From a checkpoint of a small masked spectrogram model.
Model: log mel input, encoder arch vit, encoder norm layernorm, encoder activation geglu, encoder patch size [8, 16], encoder layers 6, encoder width 192, decoder width 256, decoder layers 3.
Data: trained on single English command words and digits, spoken by a formant synthesiser in many voices, 20.6 epochs.
Rows from block 5 of the encoder, named by matrix and row number. Rows with one number belong to one attention dimension. Each number is 128 + 32 x the weight over its row's rms, rounded and kept within 0 to 255. All counts start at 0. Numbers have three digits each. After the name is the row's rms in percent of the matrix's.
# q: attention query (encoder.blocks.5.attn.q.weight, 192x192), inputs 96-191
# k: attention key (encoder.blocks.5.attn.k.weight, 192x192), inputs 96-191
q.70 083:154124166143122057091136129147087109077121075106059141100090188052096143088172128169155174133132137132101169059186102104124158072098121119154131181088074099145156166145172150155147117155170161104086166130124179097113102160144098183136082098097123081118111120122080076152103153134119132135
q.71 115:128203130150138112061097161137160203151141113082106130166150112148154132185120162094105106145106099168125091130156073105073121177160125180171135086153160137127133130133145142153142124074149099153175144166141149068206173107172185125145147139164121175070080147099119147088165124130094175111
q.72 107:105151108198150098062135158121194171186149129057075131143182184145148129176122137127083152145104141120165089098112057122153119185128066103148144178145110106157175118140123126159100130135141116141151138121115172103196144103110164093120103181161150151128125099089117116159146143143132160053
q.73 084:098121096173119112185133131112221086151186130138213113136132124159125119186082102142152125085166122129146127166067151162119099175145142146103091100138175153137136102157199114156128123145158101154168139120106114124102118116154156066112105124167109119062158117117167153096132149180129151118
q.74 083:085119074152146120181136129114196091133172142116196112130179092147095102150074123130151090142120136110069153167041130179142135158162144107101084074158192128135135120104138145113122157143114107137146132131134086146082092130139145076127136128183107139113185130090209142130169128131101073154
q.75 105:195101144035125131170130099146081087127132158202185104148077133065136150104163107133145183112127114130063162126127157148132116091144177105068106118110101172111101131111111117128163117162133110115054122127173059150075088184125128160138110092106153121162167129180144136152075089113148085148
q.76 123:162141113093125086102131161131107101158163192191162104188108099121156143117162165078141133144115089139076111074156101146165118137152154155085057078115201149072116134105126163174143135116162125160141168176117062104100146132139125133173092082116152177115181155132138157083110120165120097136
q.77 091:141115134143137114147097143135191134144148118091174090114124179118162135169094167174181176119104116149138161125134106132158157168158167037093135147108134121152167151106164122102183146125127109156151169110150140133114103132138130126165114103165151140115183148082180150098123161101079089086
q.78 094:129118103194125099080154158137183122177193147138171125200131136170147182149121105085131119093134111122150112123117120128092075197159094200119120107117168167149126121154158102198100126121189075148184119132156137093151174091159183096134147142166152180055108132129123140059115169165157222109
q.79 107:172129161111101158138139097139069138144143135148171141128170079103128120116095132097101092101189132141090099115140150125078110081127106164166058057131199140127085144126142165100138077142116153126096101169059115094060113121160093105045190126126102106124135195134108132124160120203122155130
q.80 099:207113129119139138059131134155064158171111136142152128169157136104165166148170133102069131104116123129130103104195094106097077156162101130146098108123134192118094134143085141141129103122148105114104080166140149110123139118179116115120183159131141155108106196157070130089118113109138179107
q.81 117:102122161167150152148127076149182115035138054096124131076124152147148097110131162190176110114138153117156151105161170096115144149113127088163194182153054097161150125117152082057139142139118122086165125082150136146139125098122144159155121106148100085106120111131153097114160170084123102122
q.82 086:131161121113147142078120099143100175081125111099016140113155141097101104153152156136110134193080131135101158110131071145134181112153122086163176116133091077126149105104078177145139150093079139143107152146172138138174141175134167185196087121120119152166107102088168094147162076059089058152
q.83 115:096143108140116074135182073112179142092118124134085141075112129125103098111155108152146114121147146088155144140077168100140146117064102144135118196117076097176140111163168129153114125142126141143124135101104164137126115182069158102126057151087139082181103049140110055187116147156134105168
q.84 108:107177134130114109137148116114135133077102111139152141109113058124117098147122138081131072107151129135126150175127174115063124103090118230161095075113160140155085149161193135137126096096142143145146101155108179071101136168131138105110147143119112096099071128168102100124132141174124184165
q.85 086:117118124147082121159085159116084125096104049111121163126083181147083135092139142154157184123140100122058086129137106141165136107146159066134118165130062132134151118141102151067130153165149168115189160095080138093183100126102161166168137103180095072112152105095162138189139124128168046113
q.86 086:067161128178101141128057173096125142112105126116093110143090101198147155142118118127139114137119111171211107182141130132114129130127114163170184153122122088106157117125142105135082128076114105150182113118123171129234166123130108156129120126095103142096069108139124153071151146133122188125
q.87 102:077144106176105131133088160114167104112182120125125155142057143196128126133099132121139158099138073150194087163137116116117123146162172131134187136116091114116146117180115093126100186094147111136213149103152114111219137117100141186180138098143112138095104094097122145087120127141177105107
q.88 098:118114107183109175089140137137126100112193119134151167162125096187154154093113155068104102098155088126173101154170118079080118173154130184137155052111160151145109150214091099114099180103158107123206092145161131111149157086128146170157220114174124160084107166095102119080141151129162151121
q.89 104:073124117131103085168139128111194117079125105123129132087080163129089095197123110165187120135133122109138161162076158156119140135141160111131127130133090127159156094140191149178140142125134123176181161109104168094142113179124173119174041134134092066091123067092169098144125112140107085147
q.90 092:055148084147117102150125188082105133103065109132089111134112087182093150124175058142102104170125142113133124202066129158164127126100110172131141175133135105091139106094115118151077129130091102119140087113118163184204160150101104105108087171074116134153084069176139137123131121113144143187
q.91 101:116157134170120105119112179126138132140137111108167107164169087158139173174122109094138077127146128160103126159125100145070107170146118214153087056131209153118130142109158140175124117111154096126167109167117186083153169100181149105107154152153117154037099164128123161064163142138099222137
q.92 088:093083114168085080159117182108106087138072159158164096152050145186123204114143065146176149096133116119208153185096184148148124126118138151079126180083130136117149128141167080173092127125174096147186099105134191161143120123119085116140123133085143116119133103141091146067076180136139207150
q.93 094:079106111086158131155141136101145085130079163138097157072081151101088099122118125126142155153082160103114167162105148157157145104106151089084175150108056127140117128137093109145124173112099163140102155087165120155115120169051122153166100138114149116194110063145138111217090104099153079144
q.94 104:175082157110155135117164077146090132149099154134107092103197131078144148094152109147115101145123185106126168075139147117164129117078064103123112161121135113144114146093129134123145077166109152103030107142122138166041119123150087094089114144090158119181152159164112105148108145103091153124
q.95 088:110196117086145113110125163123185140125095070077116169113108146105117067152153173112112163160085122133066119143135074128123137156125176137129141117164060156135128146152094122125144175119125140098162168125145121084188138142059198151171126152181145133130110083121127126230134089094153079131
q.96 085:106147121118109076122107160152118145134104122152169127133099130152210103114128099096098109138092056140149130114212138131163070121103046161177091124156163146106122133109128129094154055081151119106096122121141113080100155060197113071123156113142099152144095156210124144128099120136097102134
q.97 094:083145088167147108057152161101133194116151086185094152081146164101134147073105214128098128102097114117061151087143072155169165106206111110210120137121125138125197088129132131098201167128132124132193127203148154081169140169100162128176144116147113113056138116082149184134098131179136087100
q.98 074:131125139113167151239167141096094092133129094095082095180131160176104117146127083140113127130110106125126094096125118106175125098118174092082190088139152122160145132092143098143098176158113158136096128092086098115109099108115108167108060125118135120186145087113153114112106074174102130063
q.99 098:118093137108150131083153151123108197133156103144091140134116201125186175128080193104107165107119126139125101108115130140088183092185113107171152123121077165173127095165157109120166108113173133137127136128167125097160136164141160182165114118167098119045079124089104135125120117158139168090
q.100 110:102149105146112106159134096087178104119140109159165102115146073133111100132150142116119135107092108122140171117109079106214144110119138132133089079128217106054199123147097132140181179121114120135141145180117148132093082088094086067117158152123129117148194187130121175123132147136120148156
q.101 109:093103115135103178145141135117148127050091097163137145082122156142101105062164179171122143103106093110154180126122114065208151115108175135141139139143141119083164145120143123086182146134104126096117103163105204138113122086137045090136145149147130115113201164130092184127104128111113130145
q.102 095:134123169095124137196090069176151073142122181091140147104106088104117107127156046146174042161146131146178153164111155130116085162062134161123096108149140088076086162115118156109102066116104118078068152119098111176050149081164113129093120145097145133185145119201111089126142140066073156164
q.103 089:124088144126116131224096086114149061124162143101166118137155088203111144127082091125142168113157129122135122176105124092186118130069189134088093103102190093097094157116105099126170165152124138142116135119072128171122071102102068129116113145125137133218162178118081158086094146148143159116
q.104 101:178092141097194175175171128082163122152103141072128083176125179161142152146176115150146172168181152082129122183069147139132157141144147119074192135118128126155191089134149105169061177168062150108088129052103174146132168111140085120113105108085129147132169134107153149086190109109138164106
q.105 104:074124125145156116091097133181114166132136154203086123108115151066161152155116153131108094123091173174079124065153114165089135144160078160170127104138113135116105168158131147104167098074188147115106122164175076106118150148157140178127088129146142134124080092156113092202090121128073112100
q.106 103:143106136178151109127089129123153107111119137059138119153161116185126149097115081130155155144171131115125065144191180079133098180067145133071171196088150111194108143136149095162085167140094203148160118052113151159193134146099125133123118131110116126102078111121107123091127146140155077105
q.107 089:155179144116074054147149092116155115161143116063171095122154068141123118171139101119147112114123101114185162124092108131144136128127136073133077110143153107088193084151096155179097131135112076170160159151110150128123068131088179072105172128103080104131175172124142112105181153118140160190
q.108 093:122109134083116162107115120161130146126098116146096163117131157102160122168085150134097156132135138150172127159135138129048143139141123154166151143151057168132096137162155129141092058088117135101089113119140140117151183136168125159098116129124061120042070133157079128183156100103131192136
q.109 096:089105133140169167114071102183143139124124166171136142086097110056159119125133109126139088145113158172130139130147135118128106148092083185146092095142152132067093188142129162076179072078147129085070138139161100148051172084194083143108117151132166157149118126200094103151110127086063138128
q.110 089:141093102137167165152158133079129113122126105148087168146136166195111144089075140132130123137169107108062107140129124137145118115159170167138181110116130123167126138065140099126135179163113202107150113092078120115155159132091127149167101122128153136135110053081129186102110088199153088048
q.111 063:090189120186120133099090154132115106088150120199147061165120122068139079103190088142153111164095128162083115037205137079149108155100107140075165143137175131117160140124133120160149152113142126094139133137171082117121111090149115117111123134116182129153135139144173134152102103114096085133
q.112 071:152167126118148108163182141066168115152105117081151072157137100135099095186163134108112175139115122071162118124116131126197152112101114084077153123133152104132240066136118108170118173155093125192110119091109134113124098107110109049102134132127088099124183203119179157146165125137161141133
q.113 079:084101121144150123197126092122153133117152129135152108120097125156143136092150090141133096113108085140132122120136100083217089109082140136122115088129216136080138154116131147094201142127139127107112153141120129129064093059146055117108107145119179157199165114157089152088080112154076135104
q.114 092:091153120163100111128072117175146075078092120142128167098151095101112082047157101159142036161129116140151146119196159112133092170062125202137099154155157108105117138126143143113093097109082130089146119154092157166114170088128132097103139125095124092118124128184123139159130139106096088157
q.115 082:150150123136112100157154169084108124136109090131149061182158147196114131176135148131085193107116117095102114090129138132144155106154131086071201143109125146196165078127124080164119196154140153187150102107121104096193058156066131096151104105139083079130113132072173121162127132192150096101
q.116 095:161112099113123095171155091124141152184125118125145153102105078177109138106148107135133063100132080120148158157088096158158073101144112139172085076141162148104116128091099159086149136147118106128152148149119115125042119095129148089115161112138154184188150088159120125090133161162111132145
q.117 101:122135119100127133128198156073094169132164114138113085152105171121111155169121181129107195099093146103101128108067085155145185083195136036111139125111099129136162083119115104137171180168163077174138131157147118097153063175107127145154111137154149114136173149047168142128103117150151147112
q.118 085:209095141149146144069124137139114127168097172138153125140143087141109141163165191134183116125167188140084133120067134186051142110149142216099115100124089107151076152158076116134121130123173158140171097100143107138171133168088148159181136098163176153152109091090126077118163153078172108154
q.119 082:112121162129168199186093104141135084119138179153159096165121117105107102170121075137152164173138180129125108132127172102130097157057127158059173114121149113119115170100120109131120134147124145101047103081134090148082120092164071142103092160098159117178150145138127108162115088084103142113
q.120 112:144143147125068131108083100178101111122155140120122164114135104091100110135090099146139095140140147158139145139118140125038106166113142107121120152119077144149041157115125176136079090123133100121153129161152108154133104189118187165133127140094123095115082101123138074134130139113109137144
q.121 092:150102139105117118204114106096158094175137160109195116139138081206134148179167146105109141090142135112148138190065133180163145103130131136112085085105164102112123121154072082100169153128145131144108120122109104151131076112102089092160139119156111129178149175126121114098127187153162144133
q.122 099:148178138144124029106144147140095151151131112063091078162151121114141153135134100121125131107100111147110128090149109125116142128171126052131125150122125129157168101149163170194078142120145127184190184149132141083164101171090206136112150080096096140125112100122139082096153133137108115145
q.123 189:110160137118073126138130124110132099141162146162171148086143094121103101129129166089114099094109116135133181108083086159180138093129147134176032070148176080042133134099077140111178117129146092114125133206093125130089091110103118091148170148159139115154197184126128158120123131144147148166
q.124 091:121131134158141141079056135138128151145137136114136145149163139128159132143071121095102170137143146162142065134188176105057110161100097140124180156106096175191095141157151112148091110096138188113133106090185119121180157158149161154140143137134053121033003124134095091135137115136137128115
q.125 085:116112151102152102121180194155049140098100098115056111137109193126201172110109144125107146114102099125099111079170171135115181083173107101136144138146078126173121120122186110114132092124178132171089135097102115097164138150129149192142083124160099107108101081139106113165106101141109105086
q.126 103:106120134119080157112096103157149125160120196151166167075127076092140092187134140109106136111116164157157152173102103160115126118153118142169036104157155115046090190159087153116133077064109116100114116191117139132092142135128102107118160146147128154140157158167093150136127175094149172177
q.127 082:114149108171151123033097171136102188103139110147120100150132185081154134114099141115125155153129147145099087076194152089088133166122082099114190178108094189193140112143164137151111140121150151130159132102203120104161143159151155142141140127126109113042054119097134101150124098141113089110
q.128 093:120151084122101131139135166092113114095104074142133118174110186193116122105135123142087149138132094076132096130166159101125115148122120095081226197111086162204140080109142077133104171157130129134124093090131116132177114115135113083149111135130093079096093134089162151183112120187141083098
q.129 111:090127149126071137117144161142070139055146099151119118123100141120129143130101185134109191082087128133139096081135141107126176090130140068101121150122093134155085125141139091104192128138180086190130107154138114120173045168111124162141083163184149074119135158080121112160064137153152130114
q.130 096:140093147102140113226130084095162093176162145105153110136132090192151160162136111103120148089133110131135126173074101149187149097152150112131085064113192102082146129151104104134172159126134141153101156133085110137112086110103093121116126125135126149197169161133097146078129164174136175108
q.131 100:133122140108137179176111099141181075122100161128158127117117107109121095113181081153161089184156132110171159175114156116144101165061129179103133125142156109080146139119126132114096104128063117072062122094100151173069177053164076093089133142081140134148176158186134140145161120072102158155
q.132 106:128088125069141141114173120155092185141140110168085147110066166105179153154102155128118107114119109149113148127083096150091147069189110134186112077157078177109092136143137152079186061101191089126092157143162084107084134127175128174132102125151161162167112081141101122148112110137099185108
q.133 099:130137098143108078131173147113084108090159113128112084146112102142088162115136141143140130111109139109060136097125091133181144100141169098099094141108146091126117110100113111123155176181171084187187143152107109129150054168068131143140097109146236126255190109078170137109076142148158072124
q.134 074:123152143112058179067087154183116120098081147182121165099143130056122095154117163141099151138097149154147164128146151129079144168156121138158128171150064126120091147125150136139095051079104116091094092164117152111163181162139129117110135137142093091067124155152134135187137129083121134164
q.135 090:173092123133107114149138086118138104171125143103161155094143040179085125146137135123162095100155126137136146174076089166128104088122179170149056076135160106085080157136060132117158135135131135129179139139099122147116101122093123123133165121158174177199152123128104130068134168121175135173
q.136 104:180136121142194139132153099064183121180144139062138122149150138139056125134164120116163103168174169075132115143069110144135125162115127130101165123109141087148211077116088123161093210184088147126140132077130135153114151127119154094140155124103137137120152142071183117104193119104160105130
q.137 090:147146115134176177081129156096165164165100134147139146151145176109155086116145123105112141168140107125139130128144141128124112153161077149148184126141130165146207116110153144152085123108070172072103118096150154089104221084177133087131175112105072151030118130147153154118190089119114120107
k.70 090:112175116104100129141123139157096135126107166106148123115192179138104140124175119111110133155153126097093165085098168099114084151108071098125123092157156172164142120023102116177110160137093133147097092135095163170118101118139161031138169144135088110152121152097154098143147086179115130137
k.71 116:138078162087135163161097107146141104063102046164125133086125122128170143109088123091093108107111131105145163108099129076136139109139138138159150093146128156142093151088150173065182082106145086163087135122135084147054142136136133093101118156152079106097089118215100123110171141147105162081
k.72 108:135100150078150136149131125083134145099134116147130148116152133175128178053120160060093136079102092111140126071087166077174197093118161133151119088123137077128115139096141117086115161151122153167097099121094110161125099176081120112137159146161113133149156153178088140093132109150155100091
k.73 112:097149124121140100056109222094161169164149185098068166132063172164068140111136134091124160171064115123100126116172103162154143121135167165143221148098098120113127155144121096126116175114178132137174133129171151077226172103106119163238135105137159124100119090099156147141088112107157060126
k.74 125:153137167119088087062095171093182136186169171148105117159053165159099147072125120114138167115082103167135110085210118127177083154127174152107215203103080070137113149142149067146128122122181110160166142129140089070187164109109086154176077089125167127113131083129169169099087147140136102100
k.75 101:111154085167099125052166173151072138124158119104110138166110097078136113136198150126142109157130114146103098130166072134094086127113087124110090156131141174102150140167121151164089136125176135167164140140135146095157155142160140166119140077133161166170128156075141108158094120121155139158
k.76 108:117156133116108134147170153151098139111165110110135128151106067070177104116142177161108080100134072155141083155121070146159101117103095125108075152147134172109123110118186146096141082141141086162115139163126080109093129165128145155082092084146148145171166114133144135140104146170120118118
k.77 089:087206148124130124078147180129115163082143116128080138130070096116118173075161151112108113058073082150117111106131115098178138116115143138127122178128092142124122121143175132099134104130231122210136161140126067106189122143132140155142106096151138120109101081143129104118129097166143097106
k.78 094:104093069085139120154109170140115119134127132104089173156109174185119143159107136077106178161106113110124121147135120158124174106123138125164175076068139192137119155127117167097075193127088157119122102084141147156137156145107130136190172154123138128139124104146103107162114103111171090125
k.79 107:122104158137115093156094113125211122184146147087113121095176134133146092119103099160135159163118112154163129145133133131138057206097094118144171128129139098141152108067139107136157121095070092126056099113145175156088184116157114059135126132089093144141116144176137121097105165133072174135
k.80 114:114087097101133144157178080135110131104147081121122133143162088101185106150108159118106127120168101138161079154102104112109153104114085116132070098124174166126146107145143188125100141128082143195080131117099126174090143190118148134052151116103099182183130145133075083137126112159134165133
k.81 114:130168134120113125148104122125120099118113156153123118168125171166090147186127089124140177126126156102105156116158159110117117120134192121123168105088115127155123173144087097175135153123141191110139146117121143105153099063114133127205139157119110094075095116086142134113109087117130101126
k.82 096:212148151096089167129133101130113103111108113173199105142106133130165150103183114114138083110124149069142162078135135086161069146132118100087104163148119118142118145082122100135129080140167108113151133145122086071059131138153126060091095140166126129106113132153153172116149153138146156103
k.83 107:157105139119147133097097162098113118178091140124155110131148191191080157100151129107143148142126145096109152045176154141128132122137167106147167121105130079143113141114087095154085174156101158070181120118103133110155103087105096116171145153123149100127146162099153149137156116090154093139
k.84 098:154087151121134139127075138141142124179075128101129139115142196163109096166099105130119143163141143108173162101152143146091112155124135110151201086109152134169124122090103174149156102115081132075138130107120162127094164071165132079158136166098104103098092127127142109115185134098113153134
k.85 077:097180143105094104108108101142171162029144156156121129107090128135090124102146125146125144145099150097084165160099151093125127137127184181104136146193096097097127140098129054139152141104156092208114122150172127150162109079077134120170109101157103115104125085079164119101114141186093099158
k.86 149:113123140153186165204127084169139114086080097139160145076155116087161100169094110179122086137163147102118144195056153162095165113155135135169106085186123157106121121135111160083186097125091122034115148140136124168091109123159153131088143159122075104046130103162097146132186134104101137139
k.87 112:101157091127150151125149144173113138078097154121121143106086139096125127197137103142116088172080163069097176183101131171117176128160136140136130108156102200098120120143101131132168126106160130054168161148166152116154130098158178119172137160164118106057090098110135138157129107098129111158
k.88 088:131108083093111122154126090181140108139115152126121120158098185145153129213094092135119157158096149094163141170159156164114132157137127099149162115083108190169122095129109158157127133099084146065111152091126149130108149100145156086147134181108121128087072089137119114132111113122129139146
k.89 118:140153115121135132067093186109145137143121153128125141137060181175054132120160132111128152156086147089105138101174129140121141125160189140133213139127104143127117148140083095136106152123162119102199143131166112083181136084111138124221144120146132099072108088085172143119143129108164069152
k.90 101:164062135181193150170095072137152106123084098159172132093167148127145106126084111157153113147182173113108143154108163156076176105189162133165120111150122092132116137181122139093134118147090149047145135131118144145117093106128105186087139138106129103085173127129106166118186152086112112119
k.91 079:140077129117142124172056109174180106119097092132099155101122189174134121132087102111119163144125118106141152145133161120117121150127138116175204100097121173184109145090141186082136103097081134125071108073138134174067162111146127087151141158105099092082095063197118102104160142140109124098
k.92 095:064138093173190129153160130184082168117110135084138154102128139095113120173097130174129102129177106146091094210100139202077169096161098116160089109146135183120120078160119198098119127148098146084147139128114131182177094137128145193084162109110132111102145081092109093177171107123126096165
k.93 096:158146080145133136063150137104069124137101145132132125161079110140064121147174135133139111132118156121108136121129124167117174104148164138079115138124113122084125116186087129162085136157173167075210138138147108080176100130133144179169120122142184117133135113063150127141135116080180101176
k.94 099:148135138141124102170155106087116117187158146121145116171201100147133126099136150126154163080190089181154087097121146115134095124087091104118073131096160066149146114113140116147071150165072164137080092102070129150110104166111093128077149109095144167203177172133107120124123122143140148123
k.95 098:152106117098091142039094119113095131066102083184108128124081137147095152098156140068098112096088141093135177050144126057132164094134185152107146151113116120129103155145142141146128103118202136193164142131129112097123116112128153126173111147169142111141085124117142111100134113129164115122
k.96 074:131135136123134139148106158157138167147067160050120131099161213168157174139115151130109130113152054118149187177156084153149149146102163115118098120158133124124167150095149144134136148107117100182166080117133179158143140082128092128115104116115104160133178072126078189091149096111150111069
k.97 100:105153130140113158094134140090106184142190138165108149155107119151126162149123155155080098111126111139137118143156138134117130140187058086188156179116112122161205109143142114178151104139079089183169120132123173071140126188098180165147128104119128114077137058059147164118081122130146098084
k.98 084:107088052138171104127085141115151085129122174148134073124135156100189116090106078091152171145089109132105132136117117059134116118100172136052124133104157161123095146144098103050089140097191134096060174091173126149085092130118100105148160169164148140171137180179156110151097107134122168133
k.99 111:063140141112143148091148148124108130128171116110056148138109139108107131121090151101095102133096151153137107145135095093079152144188062112167167122129087141176142124134127118112165104109139091202106160133121127088192116168102176194163120113151122092063081100088170094144121093097137127075
k.100 071:136094138133177166123162058069120164126180119245119136106150079173137157141116147138106158075172137130129139108165180159185120142125084106145171157102105104080192136161132102147148109142102189136143132098146131125111179151181078095103156109111118184161121120140054201142107159151123121111
k.101 089:114124156104119123113119059107092160122159118201137108161155055192179147120148122127072118126119097160113145068150181154106118129103063100163123154140141124117215163121139126149137090139119117135119114151159119101083102144159152135128159122063103119125146128119087144134085168120085130140
k.102 097:162105126133146094162099132172130101130089140125142125115125132089125091115160101115167106141123081088128211110084164139149116103076179196107088074126143094085087123101133163140092150115145154030110117140138113149080153097199123109113158148106123157172136195218098091158159111117106172186
k.103 111:127108060183148093113143126130106106113115126157150061157146125114142125138102087092137189087123141168114131110152153118142144092109157114044131145075184142133125107186132130100076137110191167120135169116157102183082100076152085105115230126140142128176139204142134088128152157120074159173
k.104 106:109086089115164125140161078112127082141173131189087134126120110077132104079093131117156153182094143119106129095092151098129080127145069136176143083132080125106153158114076124088158121114131128109041145104173119110098155183183168107136168136139107168128096195196145121162065153140114178122
k.105 122:116199136124068101135109214128151115165196167098109159128121132106105136114137106097106061088119076140134125153121079137133134077122185162142070139126164117081125099122118136156118143110145084126181151157101095095148125103075166166130118089147160140132147108122156141153149060154190154139
k.106 089:157164102171116112115116129142110134125116135132186090142232120161138134153120141117143167110141125163138147103143094134143141079084184128113043118136198106096139107164110152148084131129151151087170136174090160160091073061093099085120150147151105134116147186105092142068161120160124158178
k.107 116:142065155115188167109156072136138151112109102180086143064130122145115122140120164152138135142167164086110140118141140143168112169159106139166218142139043134138100144131112111081146125138107192123114108077137118144158202125168081103124114157128120151125073097175105148143133168137146102087
k.108 092:090147131127144153122089174136057157153086107129073123153090155098131120102128141115069115134104153140151085112158167088091104144145058152139140111164109158187076143083156149079160065104145139118067114121132081073090163116151158160133138125132125127077051116156147087147119121136095114100
k.109 105:149174169119107124160102156151138097166160145105165149136147128117126109117155134097113061084142085126159165139117126135145146115095171163109022075123187079055132118112145153150113139114127115101148131192078078129112133081136159133103158086126125143157186185138099127140192090141142166147
k.110 101:115140043155110101146102168118080128114138150128153077198127148110144147135112080117151174148090110174113148119127141078065162052136153116088116109090207153134179102149143156167106133134156098104113148139170183110052047157102151152131147124133137107126164141089175109111084095094083161178
k.111 093:143157141105099146161104145100144136158137147104192123141163151183151140130156158145116105095140064140151111124103095155156130109074176106097050140157166114095138125076129107130113119146128118117154124175089136156124083117094102107125095107134122126153208129077109183120152098191146129100
k.112 076:127090149125177164129185067078182137105143104145097146054162149136149134101093186175138162133188187113119120142140140124156110198120089114171167138158047097119159151138101094082159133148089180135094136073102168131173186168145075084120116109128100168124105127168085184128122179154156113065
k.113 073:132103123129178116133106083127148111129163178175169090132178092154158131151122101067138139114119077151117203120130113143154171082115180129097106116086183105039174132185124135160085154098156149130125145145163116141112085094138112126113164149130119164200180173135075145134128093100109183152
k.114 089:171159115147094124158096138131105172147090129115183106147165160159141131150178135163110116125154074122146163113132145174151121096065178144119043119155169105096145098094150156170106116153117131052170081177099161146067094099145114108115123134095104139128185139124080162094137098150121155160
k.115 083:079126072135116104102168148084172155094139141099056114077149147137135165095072107139148187149130153143098068159135059125131111116113139105165158193137101151143123157145092094065128138128146117184140167057156177154154113147064059127130093149130163137126102068131147174110077142153166108105
k.116 082:151074126130149095140134086136195122069116157135124147098098113090109127163117065113183143176128114077090214173119115153137136134151195175149190129068128091092153129212149164218104183129115142138157117082168170116168162146149114130133098166091137171172115103178101141128101117040124119173
k.117 082:091097147101131143099166115093166090124185116141089147116081094125113131104117132128117126128107170130096068145121112119127140176193072078142230172115062155170134149145104066095152136131113110207091149089147101113213141193110128155143124110139149098126115095100190119156103165124149082070
k.118 087:161174122119024073146192142152174107105138083094100171096139113100086130123138081166200106086142136136142087130107104116108124144118166146120110155109130150143130120148156124162149149150144100153226171142090115110160127128100159135117049078140173107122140074118160098125130113105171124176
k.119 127:117144136150131126139105152103165094145149133103199091119173141124144101065153150126140114094178145152147091121124136093144124141064141135074042138146191113087106134111146110083109120150128129073108164164079087163096107085115100095109167092138142122166183207124115157127183157179124149145
k.120 090:162165158132099110093081186171100126141070125107163125161074091131100087131190113106123090148134154119121098123127138144117125114135133169092119147145143151162000104084147154100084113121147144057123128167105069139117130068104127139141129145116166076125088125115167056128183143148098079165
k.121 099:112128105151144086109208116125164114076147114104056152071126104077102137130067077115172171115123170132127130149131095132128135120138134120147176131076114120102164138188102130147124177107128119193165174076157169145169167144155111132093140145108135148145083130161111101129116127074133156165
k.122 134:130069091120136143109147119144132155137112150161095148106107123172132135161103115117109128170110091067098134148114113145182095125158148149163156139136069154155047129122088108065131118107152155138136083079184126153143161127112111111160133170179136163124088096176154167140091150153174124087
k.123 076:123079180082142157162137110096134122131149138138111154132018107114096139121153104165125096130118162105134104137099174140115144167193073087137245166088064140162152121102160096170162123158068099158099114081180115106159160213165161170103090109093142093139125053111159115170100151087117088110
k.124 075:107174151141133157111126199131083153149096143063139110155194160157142116127110161104110111132139137163193088130122082111102147113125122138137025119167176110140082113122171150125114079119121114110141150168065156131121103067082146139125128126162116118068104162083121154062175097147118145125
k.125 081:082102067135105109122105153152161124141130128063079123095127198103121131102109140122109128148095097125093153185135092061121146120114160137105133124142103166185112140111087121033139152096169086178093120111141129138160090150057120162166126152159138106097145082146186107149113106137172136078
k.126 084:161128150136132154124116121163092130124112116175086185120073089115121132128140107123110136071128172118147086123154208118132118164171062124107172128096098157163078167142151127115141122095135162174142107098154073099130217120179139120097138098143133132135065100147103080160137167132120085114
k.127 096:113168179095104165125119151112125136172143133092163134157167139175122125139144185124100067151126104142153103121105061155112148108132131121174064115188148104103138101083122128143137092144098088119125125187067128121156083112070155149145094125141113104091158128058135178096159104166149132100
k.128 092:091166133115125102124150170085125158108094098053122084132176145141143169128105140157113164194123119150092117106122042169087145083099147108180130117192148137111188132082097139147140145166110080137123127143115227140149065164094096146114056179077105109102139094083127161077106119116122130124
k.129 099:093158160121094121066131111128163107107150095081134125113145104164126117138132139102089133085133187182121055146173087136118183149123114070080154186123125146157108136165101082076114138115154126219140152143080081163240064116062075158147125118129144031121132102049141074129170129129153079093
k.130 112:105074059157179112115156106129121111101150133168074133113101109088116133140064079087146193106101147126116139141135135106148132106143120124107185123050123142118131137193098131102123157089162157173119151065198130157125158148167107122123190159145131161160078154175125096160095133093114156149
k.131 100:153119149125160129167120084128130121146121123159163114123151130104146100085164150151143117139148119102138175072109191136148089144073109168134086070159131076074159147081142145144143120149102149030079102157126119123059158129225134089102148129079098171149150205197071143140128140140088170158
k.132 104:088126131108138108125111140164126103106136107103069154128056140083120124128105109096118112126100126123098146171151120088082150151162124143099185105111109160161110149130127127092156161102176119193103148110154077104172134143126147199160122122135153106143110082138165064192128110069126106091
k.133 118:163138095156076086124123106139165094097149094126165126119127103153110140152142116153154171081134127136074113146163089138144158126110196079061156166101146152131150119179071087124103216158160133156193129119124107175180056115079080120142135134160162085192205110070149111137143164132169080142
k.134 069:133183153117079142132059181141062160169082115120116150171077118158149125113171144145045090110128134126135069111151195144106092147115041128130094151183112147203062159039142133080136082128126128097115081138116066093089160111129155143148136097105134091091100089118143111152151164189119060080
k.135 084:191105103149098101145150084152149104074099116160126149117115103107107133163123045129187173093136149126132129151120157128132146149151179138080168150052147125140133128225175138194096161128147159153190138095140140135131144120152115110106104114129143131169117111144107080113121117060110114190
k.136 099:154112156105156126161201088099146092118166100164129133113171110106128125128125149171189113176149135104133179105070138152124122131138124133218123083144096087071212079123108128188145129193064122059107167130089191100118154178170169096111104116124097167118141178154114162112114120116150173161
k.137 106:116115153089166196161132132105099155162130159132129135157135164128160130102122169148105094188123112101166145105091161108111096131154049138215091073173113100114165146055158151150176064142065098097057098136127181073072169181160187124125102110112089177084123140145116194104093107143121149092